python train.py --encoder_arch="repvgg" --model="contrastive image-text model" --dataset="small charts drawn from random numbers" --train_examples=203450 --image_size=64 --crop_scale_min=1 --horizontal_flip=false --color_jitter=0.1 --cutout=0.25 --tokenizer="word" --vocab_size=33 --loss="sigmoid" --embed_dim=384 --encoder_norm="batchnorm" --encoder_activation="relu" --encoder_depths=[2, 4, 4] --encoder_kernel_size=3 --encoder_stem="deep" --encoder_widths=[64, 112, 192] --text_encoder_causal=true --text_encoder_width=384 --text_encoder_layers=12 --text_encoder_norm="rmsnorm" --text_encoder_norm_position="pre" --text_encoder_activation="gelu" --text_encoder_mlp_ratio=2 --text_encoder_head_dim=16 --text_encoder_fused_qkv=false --text_encoder_bias="all" --text_encoder_qk_norm=true --text_encoder_parallel_block=false --text_encoder_inner_norm=false --text_encoder_drop_path=0.15 --text_encoder_kv_group_size=2 --text_encoder_positions="learned" --init="kaiming_normal" --residual_init="scaled_by_depth" --optimizer="muon" --muon_scale="spectral" --lr=0.022 --momentum=0.95 --nesterov=true --orthogonalizer="newton_schulz_5" --adamw_lr_other_params=0.001 --grad_clip=5.0 --steps=18600 --batch_size=256 --epochs=23.4 --lr_schedule="wsd" --decay_fraction=0.2 --final_lr_fraction=0 --warmup_steps=550 --weight_decay=0.008 --adamw_weight_decay_other_params=0.01
Rows from block 2 of the text encoder of a small contrastive image-text model, named by matrix and row number. Rows with one number belong to one neuron. Each number is 128 + 32 x the weight over its row's rms, rounded and kept within 0 to 255. All counts start at 0. Numbers have three digits each.
After each neuron's rows are labels from the 100 texts, of 14848, where the neuron reaches its highest value: "tokens" is the input token at the peak. Only what is clearly more common there than usual is listed. The data: small charts drawn from random numbers.
# fc1: MLP up (text_encoder.blocks.2.mlp.fc1.weight, 768x384), inputs 288-383
# fc2: MLP down (text_encoder.blocks.2.mlp.fc2.weight, 384x768, transposed), outputs 288-383

fc1.427:144164152092048188097147146142112136080136112081128141127147125112135101153127082192136141144151134129159113166118158150141153141100142167173113176184085145116152146107116119085075143165136170167129078151121139140083113154169135124117172146098142158148076106134128157146128137115161110167
fc2.427:066071131162126210226152135173138140120099155093077102125110095117104071141129157108157162053101117160115105076150138090166153139123108120100080133073120151150109138114142166137105153128110085109131122067145125133158123098145131084139082080125125117148153130132111098096143124126148078123
tokens: "scatter"

fc1.311:099132181134180150078130044122117147148158151158169194134105162135168100131079115159110083083078077100163068061130167184092107071096099150078114120118142127120098126111081088088159114121122132130142154068133104139133137112103134123159055149117170071134156127140129102106181110163119129167
fc2.311:143161103167147099058134151104105124098127195133158160062138202141184160153119131164119077091133084157110150171117099176131105118167129111163122121108160092097175152099119120087167168137122125127167176089087143129117170137138038175134093114079132114162104075132098175138128144088119183065
tokens: "bubble"

fc1.286:166149097168081120070155124122128183110116093073169146137179132147163144152132180161172165107121168090084124176114105148076171096098166200118094203143125138136145178115150074134130134170124192165174142162129099183150129136115122101144143164140129061094152097170198136142121130227119114138
fc2.286:092149189107144159198138113091143061092137120135131111141112120122140053121154111133141081160135148138166143108150134145182087163108128102195132102123102140085095120168069142157103140121103105124124119082129074090149126108143112074065111097107152192160107113128103087108124112122162169102
tokens: "theme"

fc1.68:063114174159135151148118070095114103157100143094181170128177165110158088141143110124173152103101155161125129144121093141144131080131182185184142120146196178107156129145175159077077099093086139152153076138076155112104135170153171153146128123134180166113107075118101151155143120143175100062
fc2.68:164103089122135116124152199119115123100124183189070132093121084163107136157118210132105130149140106090105074111177178123142105155136057132088091082116094089172107069132120079184173177134137124076161186105146098134137143089130084154115122117126123092155110161166168134125147176081105205185
tokens: "theme"

fc1.454:137137151135069183113132119167126130107114128112088106110169137116130144156174112087120091091148154138135116109113099140126120095152086180096166106133097107126087082126131116111149085168084097110109104174105203168182155157098151128046113106121161169182121157149132164090097108195081143125
fc2.454:101125125133165088133126120101101152132140114167155128158073077123140078094089143161151156164141133134099117144143112101122144143113192092162101123155141158131192189135115152125100141106159153144160140112144008111039154133136099144153159158125108093095114084091143144163130185078170105099
tokens: "falling"

fc1.567:145068201078126127127132128154099102092153126111134104108117101115135104110138098094149160148098142132140081174142166084126126165151149052199141045117154189146163139097118156090112176157141118099091162158117134067130117160116117119090078074151133151092064145111128176169116159128088127109
fc2.567:136058162086054103160164112173129088113159120107145100094092154126131162142118120116180133120152121062138087169168124107152105205154129072176145133149070161198115092123142167135079170138129099081081142154074166074170129133129084165123109130094143087107101139080107134171110147098121150120
tokens: "line"

fc1.501:124117158128151061150057117169146173108116126080074111094119167151137100152119217117134115038149140122152133105173093159151168154118118175133114152143142061177126121124083116102102179143137130041134124106110117171098135169172158114140146172095140104092151146141141096144124109082062159161
fc2.501:131124090147096082177114059153099135107105107145165089136112117107144094109123060086165165075169133142132183105062066140153161085123088085150163120110155156118168239064053108114136131135155123104075075143152087119118071104143163124152127155093139155144091148150097095171122135182053089181
tokens: "bubble"

fc1.622:083131108169143129140135144195071129144112141162108143119157105117151093125140158142086148081155134141107106113181122091126124212129143104167113095122126173176112162121135159137100088129113161115129097122106123142068162129154127108076148157080129151089091110145151111175148154145149089113
fc2.622:081145124132124163162171080095161108130134148096157133171092153097109086134134167130106104136148183166109106213108139115109113096111105119160140162130125108107094141152139189177142097122138134130107115148067140092170154182104133103086132124125121211120138112054091143130148124114109135078
tokens: "peak"

fc1.730:125091207148130156122107126000123064202117123109089160090115180132147130155117144126117104148132101137143118114160108161069102181078159235157147141131093164140134125144119081042145172135136163192177132115137083125147141108158150169112147124136110095163107143134088104110138122135140098116
fc2.730:103100221189151183138139112000134104203135120155135147116094142174156096165098125115114104160163090138173121100138083147101112169099154223158135168169070173141111084153077104103152199150076185147166121106134096164167136108149144122134136110149127122134075103127067099107176106133111179094
tokens: "dark"

fc1.40:120208129070124135125128142182096129120150147104094149175114120118166143171073185137100114091080146161116135132152123124138152132129133115091048163140114165124125132141112088189114115132154132142149127114160069089142166118132072098103151101124089176100115125115133118115117145171137138120
fc2.40:126042117161124123096135088064169089177124167221116124113142167118105126096123098108157139159104132090144095161099147136146062081132107107127213128122158084092134117078171171069135140108103122168077126142110170162139113120141150172155136142134169121178125133112087139107163134140130099148
tokens: "lollipop"

fc1.537:143145125139110104115160091153136136151147129171123109122130157150144144149125152132096072188142156117105125104189084143120103113118100154118092163127081156136044137144112100173105115129069086106089121101215154146152082145137121127135094135170084059175148081104111172112137186164102135172
fc2.537:135101192164147167136109183083100097083154110076143118143135113157107087089104127104134160093100083134160092157063087113135137076149150122136100117140113051115206106111086135075097155159175165104145130171049074111141154124124130178118165117106194179082141163106133078140115117077165171152
tokens: "<end>"

fc1.53:097167173171107147107165095127139116147111101121138120118172137116154123154129102171136156194140175123204134178135079085148114111093103167146110180164070201160121132151122129092116093119075175170090094147122118154126082182159113132106140128132121110163111058078120160182116145199124133078
fc2.53:090145054150181147162107142143133167097097121146118152154061111151132128088121194109169109059134120148061134091120106105136131186131156150126145167110136084107155151102157139135129137170129092075151103092108129155150149118115100104150153149092121098048138177151130104112119123125149125205
tokens: "scatter"

fc1.516:107093157093118141135125153122120135163181139138121108117059119111116170135117156071110132123063163184103166115173133138113129164155141094089106134143139084121135107123114120174167173131083156112131098150154156153144123124060102163082065091113158108100146146144106189101128176100156110073
fc2.516:115215145155094184177110127156133151109130103126194101134116108157145141129147150156153102106064116113141138127057041151177109112124111069087126169185070126100105186163125164141099135145101153120166102174133062191132155124091148066069116098150152155143139154154128109083114161145122146121
tokens: "theme"; "the"

fc1.171:137126121161128125127127095134151179153098116120115085123181139064114102126173069153086202087108104113137090177099096079148143109123116084199101087111160103168153167122152154063120130127107091138099118158115089183165154173115154089124159106191144144080149104127166156151122137192080085098
fc2.171:100100170097149171116157183096093121111124155122130203117094127137138153131101188117167125142139149096141161106123178173114109123117154159038134134146125099088143123145073078178147145101180174123177181078126146083111130080154148151131117140084122103084131108132120097107161136076107174178
tokens: "chart"

fc1.397:119127140133166152102123168131087162072082128077157091141133119064108186116176093095100087170149135150088141150157098097087140154147091085157121140134125109156115176075145139123130172152170145125108099106100158095069130137142079095072120106126077165103155133129127088152165081127124113103
fc2.397:151110121125126133124090136078153067190154134164151130103129121150131194087146169173136131114092128074137104106110116147124068144155140167077119097133142106074134144118119082108112110140175139140091105146114120170155144059084170145145150119097133086145150141134113081053112083104193088184
tokens: "line"

fc1.78:138126099137131103150103164133196094097115204169110098125137087148107146128079139138179094120154122147109150153137021118075112098158129156125128156129164086114120085090138146121142155135110111127103149160136134178109062161172000126142152138166083190133095152063128168065087126156097198057
fc2.78:160109057144134152134095155117145147119086131180130086110140056098099138097111129116123092166186151149154138088090151125086087000115064111154129134134128087071062127108143089104140133134118105109067149129151137125181081091153136128171151120141162164152090210109127133087150189116126149155
tokens: ","

fc1.42:109077102093148118141106154137134099137133185159108121064058122147124237164131151074087152123097154151108142130115106121123107162128161086170177164097161106104119086126117097144210144142168181104110147133133106083159144092133105106144075118128112138114140151186166145131141111145102127130
fc2.42:102156135132111118134131109147108125097110102118139105209130108155161078161133123190158120113160094086108162128100182148117151088179102134073137110125115139129145190121154162121070157142085070119125133158137118139142121139082142126147167139133134153123126121048083109122101133135119140118
tokens: "falling"

fc1.22:129086125170157098099098097152141067125125137136127174140166156162158110166136124113213123114149148125110158131098122151108159100105154091183160157082167173129144120114100102069103122145115105091120121145165131088154118156182127140151184118125083126093064092100171157131154178150116150048
fc2.22:120162092125123168198165127100115150102144101180152126131080067096112088137105099093085102162109082166097092107102159128158156209128102158166079129201068132146102177109123112186112093154102164097141122102159117133120108165130117131088083137165167089132133133180074154156093127103116137112
tokens: "scatter"

fc1.581:097119173126200112071105049155109144141115158127174182131081166148144082138089149173098125094061084062162098062141175160099101099088098142078142125151181106134083139141121099071155161091116109143132141058145126144115130124112097129162098138098185073096128117112162135088167126100093123222
fc2.581:151148133136156110070110131164104156154088195103163166097102164119191118199104087131117135151098127111161139106119116164105157092190093074100141108137170128118125156120132078053198152141128115140111139104134156125119142126156066173149070105053164132145074093111163144097150093095126135138
tokens: "bubble"

fc1.536:100145034151192066103144129136151144088098179165157203086110191151097182143154116124097145127167181120084139122129099121094153150096134146179170128112152133163122108146182145111147131154114155131131141119123161106141102139140039147134139131122151094106134109162174190151148165093067128137
fc2.536:128155186115120185140101110073111118138167067095113109179123092148144090125139201108114103126126099117128109123135162147155115120128135113095113120126082139076142127097114124130095142083174118124139103130105062139067143105115181082141183116152090184113109149086078070133120104069148129126
tokens: "<end>"; "dark"

fc1.469:104094139105114142088102125173109162113170085103146127097183170139173100141148132130110068132155091136180148100152095119186145192119099148118115185142113170104068164160091157110108127167111191081087052169150141114123114158083163067093179055095174162140120160091137083132136153145168075139
fc2.469:160185143149096154154211155112173095159118175158139117159061108130097193082088110144118154161086135130094121124124113110139130086100134049098143106128137147139179109131139162174145118112146076171136216130091111103122132102127135139122114161163098073107119062146119120095109092127097205110
tokens: "peak"

fc1.108:159176071150112114099106144142140078103136155093129157106140100096124152104136161101134123114085203144151077143168181113165201112170154105138135117149142154194216090102143120203111126100098140099172105130062136016072145072153098124094080142079075123132145062121174140110158132195187146062
fc2.108:106100131137122081171095193102150134151126130146122079119103132140135120141132142169142174087139065037132124097090092124127105168161133152112157106112088110069089138138112128096124139131157132142115133121178125194162162116077148142143210119129134112118160205156082063056090131062142121196
tokens: "chart"

fc1.334:117160186111113125159086164082125121153110128117177118166147137152142086130145139083128087127131113037181119171124137137169116092152117111111115137095106122086128111184143104141147145015108128090124144167130131136149129168153087114139114055181158164130098090082171145129122110070097204094
fc2.334:142142178165097098163151150121138131128138122120111133166134167153120114115166151065167115133178080077180153146119070154110106088157080158059128113117056078125112103177168091140112121048144102112098201204138145159134149163102120147117127089129154107157155174089107088106111096062124178151
tokens: "peak"

fc1.121:096092153095174136135124141161077175082101162040148104062181075103155131122135132156152122085182139087105108144126044142177151200131145106181155122143128144168128099115123145162142156143128145060152119058076182182091114126113124163151168135111114113102069174113191120188095182049117116124
fc2.121:138176143122082135099124101101218064201208100218121152189077148147151108109100150142130136134038098154132135110140217107091122110113148135074125106087182139082127153141140130097119052122117120209076151185173105108153150138130155127105118133144124137114188066109069135078138081178177114154
tokens: "line"

fc1.99:084144157101161173110130170072099128183139159128104148148125096150150175142069115079079092163125107164131145089164135132091079113120185133060111148140157146107134097159139132147145091133204152190146122108144100145097142137112083128157158106091049179129155128180075035101156118174159108114
fc2.99:166115103168073114133124107127164114072153080116100130113078186129151128138130142148160099133082187111136095149123160141163137178133113084157105137165133151118127180105099104109093181135065122082115101118180129116150127156105144111103061139150175129165131122119190188112116102120129167163
tokens: ","

fc1.390:161191105116106144135099143135123106119109156146086163091140149113151197157158167119021127104126125138113086095148162169125082192167109135103103116136093180159131124166122126122143110137109116153120138078096152096120156091149109110092134150098054160134145119125101157194119148163157104054
fc2.390:088099132117077094122131062125117163172120092124136084141147140098135044114162125151165146075075130133174157198127118107192179086104148149132129154152158095126151167131074147134096104104140139119145126161119105141147106202181166115173112157135120070136137148142133137147114166140130103176
tokens: "dark"; "<end>"

fc1.219:101118119118144155154112133110093097145157186146120163095133132124131171130123124104170141036052141185108097115119125104178166147204129161166166092107155093119168143141122166134130114105125142094109160187093122109119190151134106149093114114062150159148063121131134184079116140088123144094
fc2.219:113176203072115135152145118106150130115152145118142101152116159134115036157135146115043100187224108064109129120191126152083077111037099065092121144127106112173083105131144123135117165143134088145134080126078134126142117101112096090172092113174142129098153103102076119164098080168077145198
tokens: "peak"

fc1.586:085095201078119138153067163107117117074123151079121128095130083175139100136159116164122090089163063159091124107109138088183136190124129140072114134067117142132157133106132173108118133185144069116146095097079075169151157104123123145170089165117155163152086130102171137144127142118114141123
fc2.586:143120141090125136181068149056124086173097133099159172155101155135127111089162103083100104096091070150110075148096135138196104152108157095148115139134160123086162149108147158087122144168158097099101101087112115141171100074099199154153095100166147133139116112077139118183104112105123100138
tokens: "chart"

fc1.525:115067166096132065139106094185116076072128125164141116090123113118107126119155106143181163132161088095159095174110198131150155196135144067207160121091099129146125113064113160119125114155081115070087172148111164116136080115160128136201084129159147118095129154101144160196158165125072158083
fc2.525:121084102075099067154120085206118118076145130137135080099103127129101151132135163128199134099161158081169101134162159108126142186152112106169160160111077137213132097106130140133105202131122131076075151125117135112158105138133088159147122155114162063138119179112110172180126163086061163159
tokens: "middle"

fc1.538:078174050137113158139138084155154156088117175110142111120131165110149140152192113149151085081141189190118145186109097085119140176113107110148115148091157142099176167148209144111112181121186110127115106095137154119122189185078055101124145100091114170152107175089126188180151135057140090119
fc2.538:143096173087149096134119144048119102117148119137064136149097073165124071114098200111109161075120113109148108093154183139119127100112177149112120115187124109156083044097078105143159067123099157121134082144108040129147129036177158178116130129122149118128088112135140104127167127127119158145
tokens: "lollipop"

fc1.443:105137180108145162053083112084116124091189172103135179097127126148124211164129152113104096142123100091051124141139178156121090114106136090103147130120110097111116170093095115081139139168130084200139168085141114161132211114133101123142135157098148118088127142154161129118188158088095149112
fc2.443:152083197130143083142072119106075100127091146064148141082121158091125116140147147127144100121158107139061178147098105170130114134142117105143124101095115087067091133104106123097110161187129092101105140111154084198146131150163189158135109132115117175062118138119091110091176185088101144106
tokens: "bubble"

fc1.114:137132102108111120126059136114125135088125158059172074123121198151125085102104114135130085111184147095131141130135094120146194088129159054118117122132199053152126104098113123199133156154146154063191060128114130115136117124108099098107112115087155089096136076141114119103141108160130135102
fc2.114:154097140091135158137142105101146123184125117149118163161133096116152113158136111131120172121069087176075107118101152126146076157123120174141105139151067181074122165184071166116117117092123161189104147138132124116112114116134145121124132118179108101159123142082128127134132144095138093156
tokens: "theme"

fc1.626:101111182117180139072129052111118168169153138168166186137106147137161104138079092146111103079104093102157082069150161173080116080114110134095131127113154121124097150132104086100167129136144126142149169042168112149133156120095126122150064165119188091125152138139121089110161115143118140189
fc2.626:137158103167158098070134126130123123091125199139172152036138212154154147149112145173132082091136079147109157174120108189135100123152123104159125130110139073099149139103129104097166179146131124105162166063090154142122153126147035173128100118076145115172102094136103181143152127090119180065
tokens: "bubble"

fc1.44:107127175158194155120207081133087134093071063131113151154146125118156031131133163174115139080113131119205079121131139114149167118142160127103136089151098129153105096120096176124091049087117156090156101207050119147137128140130175143126075133125124146113121041125078091159151130149172149135
fc2.44:073092101112124151156157092123117069124151144156130111110141155107109129152154131107121127115144126226076127170180133091137102168116137124168134135126118114168131133134162152173122095150142124131079122104086208063100138159140089104123111134153141150166121082097125197111053151102148138101
tokens: "middle"

fc1.518:138121121119110126115185152190150144091084134109077198141118125105109139101112118165078172126105139145144117152125123134164126154090121179140114110166157181163085107120085119148115145139058152161162148119099114149142103068156137115122111122086122080161122110168174154163131105226113136133
fc2.518:129119153130149133139166059121121130150168077135148146120091122136167103131118105058147083149170128130109176100096136075092141070093158114098168148123090110089132122163188107147132199122191128150114108132153135089115151180095125154129160078122101157078139110085080101148152139069122095149
tokens: "middle"

fc1.316:133108183113165132126148126113139126061115068030111117141133112093125161140150124107167104169150124178084148180125106085121153164100109115174161092171093135134147149132134148124128152182147106131159139145066104097069165132123148110068092092138066149094112163175125103150132146141104109078
fc2.316:131056192145115094125097096114101093140144123079180116099105135155128135105140115112176100131184085105042153158093097148149112179116161091144124117147093105086095144124124134126116100204139097092133075125142047154112119122099181149120104129121130116073152131114087138123153141099116101121
tokens: "line"

fc1.599:093108200166167110121119183097147082118124063063100165142100098113118090114182150190161103135192094152118140127132184149097140138084141174148138158109102119127107121093142109088100156130149125072158141112110033136113075136141128111177142154129145157119156092112126085143103121104127142154
fc2.599:167151136127138100118089146032115208110148098091150108137161146134127088148153140124096139137163126086088130121079106190169109130082112148096112116165100124110119136097108106126098132191143145145163090094161110145095134108113172108119201122111112121141102129160138121146134115053111129127
tokens: "chart"

fc1.303:079121161139201158095143040106131151150140172166158188141116155122152080131100086160098088071099089107168067064151168182083104077102110146084136121104146120145089134115098105096164118118139127125144153054132104136149146124104129128184056166119183085128153115130112112123164109161124136166
fc2.303:143168103146148109065141144123132142097111201150165154046158210135175152166118132169117082079135080151119140164114096197112099125147127110162123131142135082097147141086138105099180164154131130094159194072068165132123155137143041193148080124085143109144104096142101176142120138096094181086
tokens: "bubble"

fc1.512:098136099098093072098130124199116092083080195095149150109142139178130104138149101169137129102166134139166184132106083131153201137127124169135112197118167153113085139117111090173140153195068107073138122130115143124128129107147124099141123127112169107115134141168135120127151156189102195121
fc2.512:164104115134133099128096137075173214138152130136110150209058128196139167136126105112093147154065157118107105125110134149162103105133115114088087153166085146099119145158053153151143074101112144148131130137183117080112122142114126113119153119082088085177110160087170123206156129077143078181
tokens: "falling"

fc1.732:086104198153115148143135161103162142137071150033182147124126140106100061126141106164162111078188130134168139113109109125148152139074174144121113145154119112149115110064079139100074132205164146113135099126093183137146128138129142158097180166100160139115135091128108119128090066140178178122
fc2.732:193184071112138109121152101175153151140199107175114123157078130166143185118110126116145115124079161129089145114095121106136137075154095156154137147116124132135125178164146117183159117102141140135169127106188092140170116130116144118159074148172078083099138140120112155127164180135099063083
tokens: "scatter"

fc1.667:166132107170129202108109167106144142072149071113134090165164144090109068110170075134113118157141072156125187156104100139131121128099122142084114054175142085135125114149149124080126139129118103126136109116124127092105129148090118094118164104114134163131119160136102180096132107101136116080
fc2.667:059070155161182163189100137097163111125110131131112093140156138150105096114157116100173127097170091129184112134088097129152139087161138156129134077172078126090124142127173161121122093092124074103112147137134107227107129153112139132138130043146164139128154162098083102136142097070134135142
tokens: "scatter"

fc1.430:089162093073130112116175165094144158163171155163110109126098130111082170103143107091116110180123157133088115132154117127144095140186120140145196097105082042085055095104136151133179144158153117138145138139164125165097186154099162128061086145120149150194157120146115156081148150077129159106
fc2.430:079103131172172141123097065112082125131090111070112155128089109152165078172116124184122145134104154084125168147122116116166085105043150121046114167173101156126144156125074138160063129152148140099153067088104084077104136102123111109188146133058106103122145117099149118121152084096122110116
tokens: "peak"

fc1.6:149110173092184111151100145104091110160094088067120133153137132097144126160095129171143111110134061166130160131121136177099079112144119152084114166100075141093140140148120126110144054144169152108097107089154111104189097105113065166171144113126147161080131175068112077184140136157126153104
fc2.6:113150095163114103103170147110174144106197145194143113108067097191150122108103147108136123187103122099113104095130135097123182108099132120083143145131175159144114137110125122142106221149070101125171120180158147175113150090130200073103119152120111073157140108180109159056116099081150076129
tokens: "theme"

fc1.26:114094190126110144140086216075138131128108115062146089095146120140162166132132101170150137087148119181157154090114082137181136095130152090120114140073117210112186121099120165111092123176131104097159124116099132141131130084174098216157138158142122133154072088093174113148108159115155155097
fc2.26:137113139135110118151130150096130129191102139113164176134093182149136187129119096077135137148112127155135109172080099102150106099107106098159081143175139118081167153104160160149147123158116099102145158125135172100125074115114133169105105130192180125161148091083137125148072105053138122144
tokens: "chart"

fc1.606:127111152147129076177115095168068161093121085154135141110153154134126146195114142070195121114081052144090125081081140104118081212132126203153143088105105149107127118122146096086115146149102113170120089139144136121105150184059070105117143085114139137152097123127120094144150123164109160117
fc2.606:141133135081115190104116163137196120169161165136138080132073127122137112108132107141086186167149153129153122164146094137139203069142126059059131183126133109129101147105100130146159083120151166111121126092136150117135096090182156132123124136165111145101172165124154149119129114124134061158
tokens: "peak"

fc1.144:137119101094171142121073206169104091129157185148116103158076086174165161103118125127140164192119150093086121099143069141106065108132098133127151104148138097130158105194156102139146095078118121114116120076115123093122071109116076178197109148117092072093128177115133199110108132107151120123
fc2.144:126160198133109161122176070080144156088136113054108103138139161100113149132073084132092078135086126179230131217092104134186171115116156092128112110163107170147152085133093165198109134161170130101153148141106105136085178135124133087084101102190088159139114082130105103147141172150109204113
tokens: "dark"; "<end>"

fc1.317:136131146110116146184115123083142128195124105175135130119165137064094160164105106136097171070088123120165114112109105126122130213167087137139105077138140061117123177106109136079177090149126193156067147092105153149182090171119163137138139129132230151138151132141100069111090125103123067107
fc2.317:141143147127141109070155120156085139104142147087107173127124133149142072078165159116133085183187111130076116109111153126135109081022143163135135196135117157154121103129121125172099160136140099060142118178156090095100128121119095094126133125145031076061130123116140179143131129185138178209
tokens: "falling"

fc1.655:080107190112141165140122178174125089139129114071084131130158093082135064148139147109149119073124082120110103065189105105134177163126177147135095127059099176194118147105125161121117128142155114138117102105094095134129147143092128114135123115113092133082123116136097073035161136238131172075
fc2.655:105143082158106135136068031117143168141115111126147127060119183122136149133158098159148091170107167148132102171065082158150112115105052166130150194189105142025096151156119111150117109185106124103104080141104150127083141113110159096100111108119130077164174124098106145184127109121111080168
tokens: ","

fc1.418:154115163136122138132171077130130139097114070081153138123131119066124118124105089109129084150082138171148161154136140115090145167090088115161123070173134137147142155152142154127114135152107080128163156112089109082088142169121110089046065105165137154100088137131144120160095141165096111116
fc2.418:145121131138100120125106158128124055160152194136154158098124169160139160116157128134130134163194115071109112112138082174112102213143127149133127124115111147145085123116138102097132079113158135127087085159131175131139137075123152209128148109081124108147113113093107166088102119117162084081
tokens: "line"

fc1.597:174115141097144172114095181191078112117159140145084121145120088130129127200102120109123078112141133097073126115162193121137128103110193145162126131170120130118082085150096143227118159149136134111128087068121076050085149117138104127127075175139070133107134150102141123081181167163152112137
fc2.597:072151128162142112145150107115136130164073090120170159114104104112149076098117081148127178113174067092152118129091083140097140138112095151105155111121128082117138126124151106050082058090101133117107172192102196169152078155125124191147142117158189124140102102162076120149074116094120165157
tokens: "chart"

fc1.571:144118166070108053131134162077117168129109143103139166114106176135138159097159186157155080128130124105127122169127125143147091175111123129119102151131092175099140186111127094056127134119123073090115155153126120147165173162139132184089177166076130118057120101121151149199127131081136106159
fc2.571:202147174081115045140153110111121146123091103113149180131095175108110141090140185097128112146090148094144065164121132136169111165093116167128077128163093143098152131144114099073130115142103074116121152173116122165155140149183139157090133155105103169114126105135157136202126130106124111194
tokens: "chart"

fc1.238:128088107104109141153175138152092151091093120100141129122168136098129142122088103152201097182150141138108178140131137115128109207110106106163100162094101204086115156134167149184138116157131123101123097128160135129118125125117072123094092096147076193113053119130184161170100147183107199163
fc2.238:157065110164111100112118141120133086194126134145115176128167116147133143110151132126150123098128082097125136129113115108132074138143128169117145113154132113098127152187150095111125115114140098084106160134123158106121173103100151171090172119154117077109140184113146081093078142078217125191
tokens: "line"

fc1.291:071134177104158078126069109070131163180136144077135120194068165215152143136123173158123159110140164128117147158137082143138168125108155142116108175138134099085132170094060141158118076162118108115160136123156093175117170103113183124069133156114105078053148140135119111148141175114098130141
fc2.291:128134128113109051176140127142160185148124127109145133147073137162105143137128173162140134090137128155092178138101094162146137112094105101103094207147081118087070198142044125147121071175129152102137098156182081141135133117119194115067113138116107064103104126109116126170111151095074116121
tokens: "<end>"

fc1.704:098157136099130126120177136164063072151152111094086099138169098043121155105137113072158106187141143130099136128146168122114107099142129169148113110109056091135130099110166105168173107104144133173133103119107101116068085138198121181161115137106089183172131114118173192129152139133190137125
fc2.704:123104101174124110097125114149163157087165124145186130168114146167160093112123150163061192076071107152154128150107066113154167146121162076102129149133189182135115150125060144136058136121118143096113084188145140153196178106068161074092192119172105080091108091141149098119146158104089107209
tokens: "peak"

fc1.154:166088127188108130096124128165131112081133124159164183093161201102147114153142144103186121162149097100132156135110140153111147170102122145173106116083136179124083118152096103087123137130076150104118209173128098070131141172143182101111134083165101086115113097136155180095139162114088143074
fc2.154:070173145109156149197163198098100131162086143116107103150103098153094104128100142111092176095169165106117112113138161121091100101139138132106098104140054058146157128095183163151155084135161119139135087113083127140138115093155069152190059148102208134101153172104081081193106072148155158196
tokens: "dark"; "<end>"